Rows from block 2 of a small multi-label image tagger, named by matrix and row number. Rows with one number belong to one neuron. Each number is 200 + 40 x the weight over its row's rms, rounded and kept within 0 to 999. All counts start at 0.
Before each neuron's rows are labels from the 100 images, of 14976, where the neuron reaches its largest size: "place" is the part of the image that holds the peak; "responds to" is what is common among them. Only what is clearly more common there than usual is listed. The data: simulated telescope pictures of galaxies. In brackets: how many of the 100, against the usual share in percent.
# gate: MLP gate (model.blocks.2.mlp.gate.weight, 384x96), inputs 0-95
# fc1: MLP up (model.blocks.2.mlp.fc1.weight, 384x96), inputs 0-95
# fc2: MLP down (model.blocks.2.mlp.fc2.weight, 96x384, transposed), outputs 0-95

place: middle right (69 vs 9.4)
responds to: two-armed spiral (54 vs 9); winding: clockwise outward (52 vs 13.6); winding: anticlockwise outward (48 vs 13.4); barred spiral (45 vs 9.1)
gate.369,202,165,122,276,218,224,205,150,233,249,204,197,167,204,165,136,195,202,238,127,240,173,215,161,198,184,160,281,233,170,190,141,222,209,188,230,151,119,188,218,201,222,194,208,191,193,173,174,234,216,257,173,186,145,195,208,178,163,239,193,230,184,132,141,200,291,175,188,167,170,182,156,203,173,219,129,234,164,336,177,199,228,223,213,236,240,324,236,174,194,159,226,190,206,249,193
fc1.369,184,296,224,216,199,159,120,317,179,193,168,270,168,249,163,197,184,201,204,155,157,247,164,180,221,88,205,191,180,141,155,202,137,151,230,179,197,263,321,246,230,183,201,228,129,205,201,165,205,168,233,200,173,178,177,189,281,218,285,198,220,125,207,220,160,202,207,201,187,213,251,183,215,214,279,187,242,232,210,192,156,173,227,211,183,190,158,208,203,188,187,190,216,203,169,213
fc2.369,213,229,249,217,317,165,203,193,235,183,205,235,184,156,220,234,212,248,150,183,200,121,158,161,119,162,215,93,204,220,257,255,187,179,198,201,225,217,215,239,180,193,142,205,215,175,180,190,248,196,134,187,205,200,175,195,238,198,193,256,232,156,108,169,98,238,206,130,145,181,178,181,197,175,219,186,145,204,192,282,240,136,257,226,199,238,141,192,166,183,184,184,227,197,181,134

place: centre (67 vs 6.2)
responds to: edge-on disc (57 vs 9.3)
gate.347,147,186,161,182,173,138,204,142,179,148,170,184,140,244,276,123,197,270,181,133,185,153,268,145,262,122,183,187,232,251,148,202,213,215,140,230,201,192,170,246,224,227,135,201,162,158,185,209,192,265,192,166,218,229,210,224,128,232,239,200,154,232,194,191,228,230,198,213,231,210,218,167,122,190,264,255,211,287,268,204,171,234,275,178,219,194,206,257,183,224,191,237,214,174,221,157
fc1.347,268,176,188,216,202,197,130,219,228,119,116,248,229,215,204,220,192,216,266,172,219,189,219,199,117,179,230,321,179,151,199,196,253,213,148,123,248,187,219,227,166,182,206,242,207,217,182,280,223,187,246,235,166,131,163,187,251,147,239,225,270,208,230,131,165,206,246,132,240,197,180,187,246,173,174,220,216,163,219,241,207,163,193,156,203,196,195,169,233,170,278,140,229,180,154,212
fc2.347,243,162,202,233,156,222,211,191,236,148,191,207,232,125,202,162,224,160,198,162,183,229,246,173,225,210,141,131,146,203,228,172,262,179,209,216,219,194,189,213,209,225,247,123,173,143,220,237,334,132,273,157,114,204,133,219,189,204,152,201,182,176,240,199,195,234,209,162,165,235,278,143,195,174,201,212,194,109,141,245,166,158,209,178,194,175,211,191,135,243,233,126,189,202,191,209

place: middle right (38 vs 9.4); top centre (27 vs 9.4)
responds to: merging pair (100 vs 8.9)
gate.296,213,156,201,204,141,146,233,283,203,176,215,296,178,149,169,190,183,211,207,247,182,189,219,130,206,206,209,213,202,130,186,124,220,194,151,205,203,225,202,192,138,147,115,161,223,218,116,184,274,208,205,174,201,170,259,188,193,260,188,196,203,235,184,229,272,183,176,280,164,146,175,196,133,190,151,219,217,164,182,255,194,210,181,246,181,229,197,180,161,251,234,226,237,260,199,320
fc1.296,183,240,211,206,232,248,150,164,213,222,209,204,256,151,310,157,173,231,259,220,212,181,191,213,177,176,198,224,217,211,229,184,304,230,200,259,269,209,184,191,215,191,169,193,231,117,188,101,172,185,230,194,160,135,212,154,223,170,158,258,143,190,272,202,148,173,218,137,185,267,226,234,229,173,168,258,149,153,202,222,157,226,239,200,144,204,176,191,186,259,109,156,229,155,208,199
fc2.296,234,211,235,246,167,149,253,242,224,222,245,244,194,184,91,109,149,217,298,167,207,175,224,213,149,171,252,142,225,223,259,177,228,141,197,155,235,166,210,188,194,168,260,184,184,213,191,108,196,194,178,192,193,116,170,148,207,196,225,209,156,218,153,168,170,195,178,212,266,221,115,194,183,231,173,168,172,195,163,177,191,192,225,185,204,232,214,128,235,288,239,198,255,150,168,167

place: bottom centre (48 vs 9.4)
responds to: star cluster (38 vs 9.1)
gate.325,184,210,189,149,189,198,177,195,163,246,257,212,188,221,207,237,139,207,214,206,275,154,199,218,210,142,192,210,189,230,162,195,229,187,238,246,179,278,219,221,194,230,191,180,185,155,220,123,155,289,206,192,263,199,167,237,162,295,213,184,209,212,183,193,161,202,214,246,222,139,192,199,164,260,259,212,212,217,150,196,199,166,321,249,251,155,158,239,259,103,230,221,247,172,109,164
fc1.325,235,244,182,189,213,189,260,257,244,169,82,221,214,149,197,209,217,201,186,210,215,247,182,233,184,211,174,165,196,141,297,214,170,235,222,223,250,139,228,211,199,190,229,211,183,224,174,288,196,143,144,142,181,226,239,215,234,165,194,174,232,162,185,213,214,160,243,234,248,282,248,236,204,175,157,170,193,222,205,154,123,281,144,174,121,210,230,206,195,186,131,142,152,202,199,278
fc2.325,233,250,122,175,159,209,207,234,227,247,188,224,209,267,232,153,202,158,225,186,144,198,190,148,272,159,190,258,167,171,253,158,168,184,237,169,125,220,271,207,186,262,189,228,264,223,260,208,191,210,173,214,210,153,243,209,183,162,228,175,166,201,166,195,175,179,261,187,115,154,203,130,241,186,200,179,158,236,220,200,213,245,198,331,126,246,269,239,256,205,204,191,188,204,186,146

place: middle right (63 vs 9.4); centre (32 vs 6.2)
responds to: small (70 vs 23.9); tilted (52 vs 18.3); winding: clockwise outward (35 vs 13.6); barred spiral (25 vs 9.1)
gate.301,184,127,192,177,118,160,216,201,156,201,204,203,190,256,150,176,241,172,228,171,178,120,230,204,210,223,176,236,181,261,200,164,260,221,142,218,247,203,119,262,184,244,188,228,249,309,189,237,269,214,208,217,203,200,213,217,171,184,260,202,171,229,71,224,204,240,198,91,170,159,206,252,173,229,193,204,204,173,257,246,255,228,140,218,219,248,208,214,210,225,229,201,223,244,180,206
fc1.301,205,213,166,134,166,199,214,153,154,212,204,227,218,202,217,217,248,201,195,186,208,127,174,280,227,225,151,179,197,262,214,171,119,206,121,181,201,157,143,237,192,205,239,180,239,266,244,240,239,124,208,257,236,247,202,229,275,189,250,210,270,155,111,199,258,162,147,165,195,118,206,270,178,170,176,198,158,166,239,231,235,200,201,181,233,266,227,166,229,244,221,181,202,227,255,146
fc2.301,196,188,170,153,176,235,201,201,268,191,174,203,158,183,201,281,147,185,232,180,208,172,155,219,261,195,190,176,164,162,246,266,253,159,207,256,190,103,171,116,217,257,180,217,150,195,267,190,163,183,224,181,207,232,167,211,192,189,237,150,149,222,201,177,164,244,192,321,234,203,218,214,174,164,234,190,249,225,227,141,181,162,221,186,248,172,236,262,145,138,205,154,99,257,212,225

place: bottom centre (58 vs 9.4)
responds to: small (56 vs 23.9); tilted (48 vs 18.3); winding: anticlockwise outward (40 vs 13.4); winding: clockwise outward (34 vs 13.6)
gate.360,193,200,206,206,150,177,123,240,137,185,178,182,203,192,185,226,128,183,232,206,163,222,271,210,170,191,282,195,200,166,214,100,154,163,261,220,169,177,190,148,187,206,157,174,113,114,196,208,175,281,172,164,289,227,218,179,127,264,177,188,232,168,170,221,161,200,157,145,193,109,149,138,188,208,219,204,219,247,186,238,176,215,224,191,249,165,213,250,213,211,252,267,175,212,197,222
fc1.360,210,217,248,140,209,233,177,262,258,216,130,275,203,172,216,196,240,135,202,148,233,175,155,134,268,137,168,194,264,214,254,174,144,289,182,164,256,173,152,254,189,170,224,205,266,213,200,184,262,161,163,256,150,189,243,189,172,172,126,205,159,214,177,204,208,167,201,275,191,264,199,202,213,231,191,187,215,230,206,157,136,257,232,132,154,234,260,163,220,188,222,175,209,228,189,165
fc2.360,246,182,158,224,261,191,234,238,180,242,188,169,133,175,212,190,155,212,155,182,232,209,201,142,158,234,184,208,206,212,163,180,212,170,303,149,161,220,238,160,105,199,137,225,224,179,229,234,199,187,147,312,226,188,243,207,288,153,200,196,211,240,185,270,142,225,189,198,191,199,210,221,272,192,268,137,227,169,221,235,193,215,256,176,183,184,200,286,255,170,220,135,176,199,151,140

place: bottom centre (35 vs 9.4)
responds to: ring galaxy (44 vs 9.4); lensed arc (39 vs 9)
gate.198,267,235,224,139,203,216,300,178,238,215,224,217,211,179,173,289,202,157,180,249,196,197,207,285,98,225,239,246,232,221,161,176,266,193,143,190,179,249,208,161,207,106,173,163,187,170,163,208,225,103,207,241,184,213,189,197,162,220,169,240,265,242,139,194,184,252,193,203,243,192,241,245,177,286,204,237,201,137,215,259,151,232,216,164,244,191,175,183,200,201,193,233,263,214,190,208
fc1.198,156,237,288,185,141,265,157,164,202,178,233,239,213,249,211,196,196,208,183,147,192,187,157,218,176,180,175,114,210,156,278,216,108,200,209,55,208,195,139,267,196,231,183,226,238,188,222,202,158,242,138,164,203,215,199,175,226,249,225,211,277,236,196,190,213,139,235,177,199,207,175,95,216,207,150,224,208,288,210,198,215,187,191,199,197,199,247,221,146,199,198,218,133,193,187,189
fc2.198,211,140,195,220,246,184,198,164,226,213,229,164,295,198,193,230,73,214,163,263,178,239,157,206,221,218,231,270,220,248,195,175,213,215,185,232,160,194,229,204,156,153,166,214,121,177,235,192,215,255,237,308,120,188,196,238,133,202,186,300,244,247,262,145,208,249,187,194,155,215,173,223,185,207,147,187,130,242,194,206,210,220,198,208,208,183,219,137,268,192,181,186,217,232,172,226

place: middle left (41 vs 9.4)
responds to: many-armed spiral (52 vs 8.8); tilted (50 vs 18.3); small (48 vs 23.9); winding: clockwise outward (46 vs 13.6)
gate.33,180,202,250,172,148,181,203,207,226,175,215,97,186,256,166,165,232,169,225,210,210,155,244,135,195,145,195,89,184,166,176,195,213,202,264,191,212,227,204,269,223,162,170,155,198,211,229,218,214,263,174,148,119,150,231,190,192,216,157,116,183,241,178,206,223,150,176,266,188,168,162,189,185,261,263,218,250,264,183,228,106,215,221,213,125,206,277,164,232,198,174,170,232,220,208,159
fc1.33,179,174,213,178,107,220,238,207,169,182,212,223,169,223,137,224,230,263,223,236,191,173,205,129,221,131,226,153,201,120,197,228,191,220,187,185,263,205,181,340,254,194,193,130,207,202,285,215,192,182,165,137,224,207,199,212,117,238,218,200,215,223,173,237,232,131,244,218,262,178,230,186,202,234,220,272,238,161,236,198,242,201,210,139,171,234,253,141,159,210,198,255,227,206,233,152
fc2.33,234,244,188,158,214,207,216,119,182,209,97,204,169,223,248,160,152,183,130,267,223,250,181,175,242,188,167,265,95,189,219,146,184,189,240,194,175,216,188,219,216,237,196,235,239,169,193,234,167,177,252,232,191,235,205,213,203,251,196,126,224,223,163,272,208,203,169,243,228,257,215,257,255,220,218,144,140,98,220,246,181,196,184,198,250,184,162,240,241,117,235,166,166,183,249,197

place: centre (73 vs 6.2)
responds to: edge-on disc (65 vs 9.3)
gate.38,222,225,180,152,183,224,181,182,209,188,210,227,160,193,206,125,252,198,239,183,190,160,187,174,155,219,214,223,259,183,163,192,239,171,97,201,144,116,215,171,251,175,134,192,225,168,198,253,116,207,125,202,286,284,172,169,232,173,236,184,161,151,240,150,203,183,209,161,195,225,208,200,134,184,159,247,202,245,141,248,245,227,248,253,232,197,267,296,240,199,153,217,223,214,231,229
fc1.38,223,259,209,194,150,154,200,250,143,217,191,288,228,211,225,188,211,171,142,186,188,210,179,130,175,219,182,190,79,209,201,218,126,229,158,235,179,212,218,151,207,188,194,202,213,156,171,212,198,224,140,288,247,78,193,174,282,143,167,219,149,218,138,249,183,210,175,185,264,212,154,235,171,175,190,142,169,135,153,193,174,198,248,161,216,243,186,224,205,248,200,161,187,175,193,255
fc2.38,225,182,216,259,165,224,191,254,201,186,123,202,205,316,180,182,220,197,201,223,175,256,223,206,150,265,168,99,124,214,164,251,194,211,220,244,180,205,284,208,212,164,173,189,184,274,138,174,197,190,215,218,237,159,246,162,212,173,207,148,217,174,222,196,174,256,180,198,218,256,152,239,257,195,160,217,250,178,180,185,192,239,259,242,232,258,239,147,239,187,317,202,235,162,156,199

place: middle left (47 vs 9.4)
responds to: winding: clockwise outward (39 vs 13.6); two-armed spiral (32 vs 9); many-armed spiral (27 vs 8.8)
gate.150,205,217,163,118,169,222,140,158,211,197,139,251,163,182,187,147,103,196,240,187,201,163,250,257,207,131,183,189,244,219,209,164,172,207,170,227,231,225,173,232,204,196,286,262,144,192,227,242,177,266,197,245,228,213,277,270,246,128,187,205,249,167,239,130,196,244,185,174,265,176,181,195,239,204,212,237,171,200,193,179,258,219,282,220,231,249,203,156,209,160,188,215,156,130,217,143
fc1.150,188,245,230,193,166,225,237,183,200,269,155,89,229,249,149,218,237,196,215,203,272,185,206,204,203,182,213,198,214,258,201,148,284,224,159,169,271,214,217,236,292,232,211,228,205,149,208,228,244,242,109,195,230,196,210,221,216,199,183,162,179,237,181,128,239,183,205,184,279,203,216,150,268,232,250,242,209,96,201,266,168,165,162,219,147,215,161,157,130,192,172,212,208,178,215,176
fc2.150,188,259,161,211,109,179,186,125,259,166,206,196,247,227,173,236,226,148,140,260,270,164,122,215,212,215,210,221,212,284,192,211,209,195,186,187,146,231,219,180,130,186,185,262,229,150,234,211,144,160,259,206,253,233,232,173,201,259,191,204,175,173,146,216,240,175,183,261,244,167,217,197,158,205,243,225,217,290,191,170,219,191,260,158,201,194,254,238,166,134,193,227,150,296,178,201

place: middle left (45 vs 9.4); centre (28 vs 6.2)
responds to: ring galaxy (35 vs 9.4); merging pair (26 vs 8.9)
gate.144,166,167,262,259,219,255,187,237,144,189,154,240,171,219,239,201,203,180,186,154,147,168,174,210,230,245,139,154,259,129,247,153,194,184,232,167,189,186,173,181,236,211,220,259,127,130,161,217,123,205,221,271,239,189,195,171,173,185,235,230,105,168,269,221,292,209,179,184,226,167,189,199,180,185,196,176,143,126,243,230,206,247,216,191,215,108,244,226,157,205,172,203,213,228,158,265
fc1.144,244,221,127,146,204,156,177,165,234,176,268,149,235,182,151,239,235,235,183,214,216,272,188,223,181,140,212,228,139,283,180,247,230,223,189,237,212,235,249,202,185,190,121,128,253,210,183,177,219,209,146,160,197,183,210,249,177,219,187,208,247,179,115,233,131,177,205,173,193,201,236,204,231,182,228,210,219,227,123,214,197,130,231,246,226,301,146,244,285,161,226,233,163,178,168,243
fc2.144,212,270,217,176,205,163,166,297,199,160,193,250,198,210,205,145,215,152,179,275,192,225,170,317,189,182,172,186,200,167,234,175,128,178,206,200,246,162,130,220,200,204,247,188,238,226,234,242,198,208,223,247,228,224,238,191,254,111,184,199,267,210,247,201,101,240,234,251,168,174,152,131,200,232,233,152,205,146,257,204,235,211,233,220,230,214,253,196,147,250,250,228,192,139,183,226

place: centre (87 vs 6.2)
responds to: winding: clockwise outward (53 vs 13.6); many-armed spiral (52 vs 8.8); winding: anticlockwise outward (43 vs 13.4); barred spiral (41 vs 9.1)
gate.125,256,245,190,329,235,247,221,162,189,169,233,163,206,151,262,235,252,164,211,214,145,221,214,152,212,183,180,228,197,203,214,199,211,177,133,186,256,210,245,172,170,234,175,287,221,210,202,236,121,253,270,246,215,146,122,215,161,138,211,209,213,196,223,185,201,143,164,202,175,207,252,175,227,186,203,227,199,191,185,192,243,226,121,231,142,138,148,195,179,234,203,242,198,167,112,273
fc1.125,169,233,114,227,240,114,124,222,168,142,159,229,144,220,193,242,233,156,251,197,150,190,186,202,181,253,155,180,195,140,139,171,173,152,195,213,175,194,185,182,226,215,140,244,239,202,209,269,155,196,176,140,164,183,139,159,219,208,137,176,231,224,231,229,214,205,152,239,189,214,148,265,257,191,177,148,214,222,260,246,245,194,254,251,125,150,213,206,281,191,169,220,181,256,165,161
fc2.125,161,133,151,219,165,189,153,198,119,179,192,202,236,194,229,264,256,232,203,161,209,217,187,246,212,188,151,286,210,220,223,153,174,205,178,255,187,230,236,202,169,183,255,245,142,170,170,256,189,161,214,156,251,185,173,251,199,145,215,207,158,185,188,224,270,243,169,223,172,167,104,120,191,224,248,186,226,126,269,161,268,225,277,178,196,211,236,164,237,172,180,126,170,177,252,167

place: middle right (25 vs 9.4)
responds to: star cluster (100 vs 9.1)
gate.41,181,143,127,157,158,235,220,184,237,154,212,164,147,180,195,253,203,191,155,154,187,279,257,199,213,179,155,212,215,179,190,197,211,126,137,217,194,176,217,176,198,201,143,272,90,237,156,156,190,200,161,139,202,228,256,230,256,204,143,142,202,232,200,198,170,175,123,164,252,235,218,225,315,169,204,235,231,158,216,208,263,210,209,199,147,173,188,270,217,228,199,226,200,270,221,221
fc1.41,224,145,146,128,170,297,202,206,228,198,158,167,194,196,212,231,154,274,143,134,169,203,220,208,181,213,243,173,209,171,126,200,163,161,219,282,156,242,196,210,186,195,181,184,219,223,134,129,261,237,168,202,203,197,258,190,272,156,172,169,191,294,258,243,171,111,191,163,224,196,177,248,216,169,171,214,169,226,276,221,181,189,205,214,160,183,194,206,140,174,239,194,158,223,215,294
fc2.41,237,199,223,212,214,169,212,238,201,179,213,220,125,219,226,256,131,191,194,196,240,168,200,236,229,245,210,191,207,260,234,182,222,201,221,174,149,285,195,172,268,243,181,267,201,164,180,155,182,241,203,158,184,292,234,221,189,205,242,205,161,211,319,234,283,180,240,184,187,246,153,261,131,201,212,197,229,190,244,245,171,235,207,184,133,202,135,244,224,144,205,256,299,230,184,146

place: bottom centre (50 vs 9.4)
responds to: flattened elliptical (33 vs 9); merging pair (25 vs 8.9)
gate.288,251,218,175,178,203,312,176,183,165,213,201,277,213,155,115,128,186,187,171,206,184,161,119,214,189,207,178,265,281,168,161,228,192,129,159,177,175,192,260,232,168,233,216,180,225,150,126,218,133,197,184,148,248,173,213,212,179,198,268,113,201,205,177,177,185,244,213,173,163,180,185,228,222,152,205,216,196,185,203,188,210,185,242,188,250,172,181,229,160,200,151,173,286,96,211,159
fc1.288,178,164,233,204,177,253,171,143,180,209,232,179,185,243,185,166,191,188,175,219,209,196,212,150,241,115,223,293,182,302,154,215,185,147,164,235,203,179,151,282,206,214,168,209,196,165,227,209,172,227,205,247,259,199,205,226,189,188,247,158,249,180,232,134,214,275,196,144,184,152,191,180,141,250,229,194,158,236,136,195,260,221,165,139,199,186,271,202,180,141,183,285,130,284,183,186
fc2.288,151,166,195,282,234,171,211,200,211,212,231,191,213,175,201,233,231,192,246,233,214,200,212,229,140,139,164,249,198,199,174,178,126,210,174,169,203,145,209,239,96,122,179,160,129,188,211,151,179,208,214,252,152,284,171,209,165,211,228,198,183,221,230,222,239,246,252,158,275,325,145,197,247,163,175,176,243,227,164,163,169,174,197,213,220,231,254,214,150,153,196,265,143,220,162,238

place: bottom centre (49 vs 9.4)
responds to: lensed arc (63 vs 9)
gate.304,243,252,215,220,255,236,228,159,172,180,174,230,210,126,192,166,191,260,208,200,209,267,229,236,194,148,215,204,228,197,226,216,191,212,197,153,268,219,186,236,207,180,143,160,156,213,142,216,179,138,173,175,239,186,141,214,200,119,254,148,140,267,223,207,264,234,240,147,163,179,221,181,189,264,283,216,245,169,232,144,112,97,151,192,228,185,252,242,145,179,208,234,210,200,194,143
fc1.304,216,241,180,218,183,223,180,112,194,199,161,201,115,177,238,203,230,235,182,176,236,192,200,220,263,253,127,239,120,268,181,139,210,206,194,135,228,217,203,264,226,252,245,180,200,130,186,189,163,228,188,304,250,198,227,229,146,161,285,152,142,192,200,231,167,213,174,128,190,169,211,227,187,182,215,197,255,153,202,104,229,202,138,169,219,228,185,224,194,186,148,166,128,191,212,212
fc2.304,204,216,196,208,244,263,165,223,180,215,196,281,128,160,232,178,279,186,212,213,264,191,225,232,199,189,190,232,193,214,199,222,260,160,196,155,217,121,180,189,197,82,158,180,194,166,133,230,250,253,183,247,250,202,227,204,174,247,234,191,163,162,202,194,172,166,212,270,306,176,183,197,182,218,159,242,267,184,200,141,107,201,164,148,181,223,174,131,156,215,269,162,186,204,238,194

place: middle right (56 vs 9.4)
responds to: barred spiral (57 vs 9.1); winding: clockwise outward (42 vs 13.6); tilted (38 vs 18.3); winding: anticlockwise outward (32 vs 13.4)
gate.95,182,142,135,219,219,128,168,225,155,278,242,225,277,189,214,192,191,180,189,158,176,211,200,180,207,193,235,239,160,272,130,264,237,210,131,216,205,189,206,154,133,178,210,169,231,160,171,173,204,150,189,240,173,234,153,277,165,167,197,197,226,232,177,228,244,210,238,270,243,239,200,137,187,116,191,210,227,184,123,293,179,198,145,205,172,234,171,302,188,173,257,207,179,220,212,209
fc1.95,233,176,139,251,189,215,197,171,141,255,247,266,182,220,224,157,141,156,256,172,189,150,248,150,173,178,220,207,243,196,160,230,224,219,198,228,255,191,141,221,211,158,138,259,174,281,185,147,212,214,200,208,249,165,147,207,155,191,210,193,304,217,200,237,196,263,243,286,221,214,208,153,197,158,223,148,192,174,193,180,240,178,163,243,234,213,149,299,180,137,246,253,174,182,260,212
fc2.95,193,265,220,225,218,207,284,149,126,230,216,211,198,186,224,185,219,209,215,264,233,207,132,183,191,184,182,238,236,178,176,226,300,243,343,178,123,190,161,155,190,208,212,196,180,144,215,208,259,258,213,254,145,135,194,171,161,247,182,170,194,175,197,170,172,128,241,172,192,156,169,277,181,217,251,192,182,158,203,173,238,264,213,196,207,145,180,215,153,190,236,222,132,170,194,229

place: bottom centre (39 vs 9.4); top centre (28 vs 9.4)
responds to: tilted (86 vs 18.3); ring galaxy (73 vs 9.4)
gate.115,261,175,278,185,174,280,161,167,211,120,141,198,189,225,176,191,208,175,219,197,198,185,213,138,206,134,265,223,273,223,247,206,119,245,123,221,235,180,139,167,145,161,173,135,211,212,167,203,171,204,199,274,199,228,168,224,201,145,217,161,170,182,133,271,199,214,109,196,257,137,209,213,188,137,256,218,264,176,241,178,186,195,211,157,179,216,235,164,211,198,249,212,175,239,225,160
fc1.115,270,158,311,95,238,178,246,190,219,157,167,228,197,145,233,190,170,252,123,224,151,232,228,184,268,252,261,186,196,178,231,246,168,213,250,185,181,252,196,218,182,187,218,219,226,197,159,158,164,176,194,219,156,187,218,189,219,146,207,185,151,174,202,195,193,185,203,194,245,155,249,218,125,196,261,225,228,192,236,154,139,165,153,120,237,206,241,130,201,214,102,206,175,212,260,221
fc2.115,223,233,226,231,175,175,204,243,206,147,223,216,149,133,142,182,229,231,239,275,220,229,262,247,169,204,266,128,239,179,157,224,239,191,152,194,232,236,140,189,238,177,157,132,253,216,201,180,145,133,192,174,232,239,171,231,215,194,188,227,218,212,202,196,196,143,120,100,189,179,214,149,142,252,168,272,198,156,240,203,229,199,145,235,180,245,157,140,152,153,151,222,214,176,175,272

place: centre (99 vs 6.2)
responds to: star cluster (54 vs 9.1); lensed arc (46 vs 9)
gate.201,174,148,196,219,188,231,204,256,191,208,189,177,270,168,154,181,165,217,273,181,245,162,131,227,225,251,185,311,265,240,206,192,189,173,178,254,198,194,145,177,229,139,145,256,187,179,200,255,221,192,254,208,238,175,146,175,140,205,179,252,278,249,207,204,188,243,254,191,202,195,222,107,185,235,177,198,192,204,171,310,168,237,220,234,164,213,146,227,217,251,239,259,170,269,184,214
fc1.201,174,219,185,192,154,216,220,144,164,182,160,94,217,186,240,204,224,230,221,203,162,183,263,154,126,224,160,192,201,170,158,141,190,272,294,171,176,173,280,207,208,148,274,228,196,234,214,205,207,215,210,117,203,172,241,265,190,194,168,221,221,196,224,242,212,151,252,178,196,215,207,315,179,224,179,212,262,147,199,108,214,141,195,171,171,220,165,157,248,222,147,156,173,193,193,236
fc2.201,196,194,135,176,241,174,221,234,193,260,249,230,186,203,173,216,198,171,152,230,182,161,129,191,191,209,148,133,169,171,238,226,181,228,219,255,187,158,197,189,200,143,230,178,189,211,223,209,84,195,205,115,142,193,273,180,252,189,166,198,165,229,252,222,262,211,131,190,244,159,146,239,209,189,199,222,235,289,191,262,108,223,110,213,190,275,180,242,188,189,169,240,206,243,193,148

place: centre (75 vs 6.2)
responds to: merging pair (73 vs 8.9)
gate.80,215,184,206,237,208,216,217,170,202,191,205,221,176,185,163,194,168,223,104,199,194,191,138,164,267,254,172,110,196,148,184,210,269,103,229,147,172,290,181,197,235,160,231,172,233,210,229,204,154,206,204,215,149,166,114,206,157,192,193,223,231,197,165,254,234,165,148,243,223,214,172,170,146,111,193,216,215,209,205,236,144,108,237,286,199,221,261,272,207,232,190,178,215,191,254,223
fc1.80,118,239,247,219,210,188,203,213,241,182,229,204,233,224,154,132,222,172,193,213,176,270,198,190,251,199,239,174,221,226,211,224,245,208,204,208,177,196,265,198,194,305,142,212,231,188,236,230,175,178,216,191,289,238,246,171,168,223,192,95,158,181,172,201,180,215,238,147,207,194,209,241,218,208,136,106,273,153,146,110,178,157,159,158,157,248,143,202,232,167,195,266,237,240,233,172
fc2.80,162,244,209,199,175,198,240,238,197,126,166,212,247,171,202,212,161,178,198,212,162,183,215,157,178,198,222,205,222,239,176,210,233,232,193,254,135,220,176,190,209,242,244,266,149,178,227,222,227,275,158,197,184,191,255,172,239,221,200,215,268,234,155,168,197,296,192,226,236,207,271,149,177,331,252,249,217,133,160,244,249,261,203,156,307,184,212,233,217,158,154,201,248,179,186,155

place: centre (75 vs 6.2)
responds to: small (69 vs 23.9); ring galaxy (67 vs 9.4); tilted (57 vs 18.3)
gate.273,195,205,166,125,190,293,160,229,181,186,233,159,199,263,230,242,241,157,275,288,174,250,232,234,193,235,169,159,154,193,242,165,147,264,222,172,213,176,227,224,164,192,140,258,225,257,210,197,193,228,207,159,269,240,226,145,92,231,184,169,171,171,231,189,178,237,209,172,215,211,217,245,156,243,212,144,215,143,208,169,173,183,170,138,142,194,153,291,157,192,194,180,176,203,255,201
fc1.273,211,143,178,262,212,191,226,176,180,186,172,151,241,198,213,214,223,194,233,106,241,173,209,173,159,205,142,207,237,219,133,297,248,239,97,272,212,228,145,210,216,231,216,241,173,119,203,288,109,243,243,174,157,189,134,238,243,190,189,224,167,205,192,191,183,232,171,228,162,200,199,209,210,264,178,209,232,191,204,198,316,239,192,202,193,231,258,183,180,118,209,203,193,213,208,224
fc2.273,180,164,144,229,229,227,197,212,155,292,215,182,225,266,166,186,136,178,206,236,216,190,130,232,234,234,218,182,198,187,170,243,204,232,201,221,208,182,271,206,163,230,244,252,201,221,214,258,202,231,248,207,172,230,236,150,180,162,166,167,178,223,184,201,303,164,210,215,208,181,163,158,188,219,187,183,133,224,214,158,275,276,140,299,232,206,230,76,250,191,204,166,232,210,226,287

place: bottom centre (30 vs 9.4)
responds to: tilted (49 vs 18.3); ring galaxy (34 vs 9.4)
gate.303,133,195,239,278,217,162,185,176,250,211,231,203,152,182,151,223,245,235,199,194,179,187,212,169,180,219,182,222,166,217,224,164,186,217,112,250,278,217,190,205,114,187,189,249,258,177,197,204,232,211,208,180,307,221,192,212,209,292,187,180,183,163,173,124,169,192,235,196,257,225,250,187,266,181,118,199,229,210,170,185,218,218,122,186,259,262,159,239,101,219,228,181,166,128,216,188
fc1.303,170,216,241,168,200,236,124,191,241,275,241,223,197,282,199,100,227,192,146,177,160,157,192,179,169,101,195,179,191,238,150,224,152,159,190,202,256,162,219,229,176,238,200,210,179,191,175,157,136,235,186,214,198,218,163,213,219,240,303,195,222,233,222,212,181,159,143,264,249,238,244,134,233,140,204,206,232,211,182,198,145,185,231,229,181,285,223,171,149,267,274,191,247,196,182,186
fc2.303,238,216,219,169,151,133,243,198,219,261,172,232,198,187,233,186,245,143,137,151,217,166,208,218,144,122,208,225,185,240,268,248,222,212,242,125,186,216,258,242,208,181,167,244,180,136,128,251,186,187,214,188,163,213,170,131,218,248,218,150,250,228,206,202,167,184,273,169,167,121,225,212,192,126,234,221,158,178,181,253,205,191,261,167,177,254,230,220,229,254,207,247,161,240,220,107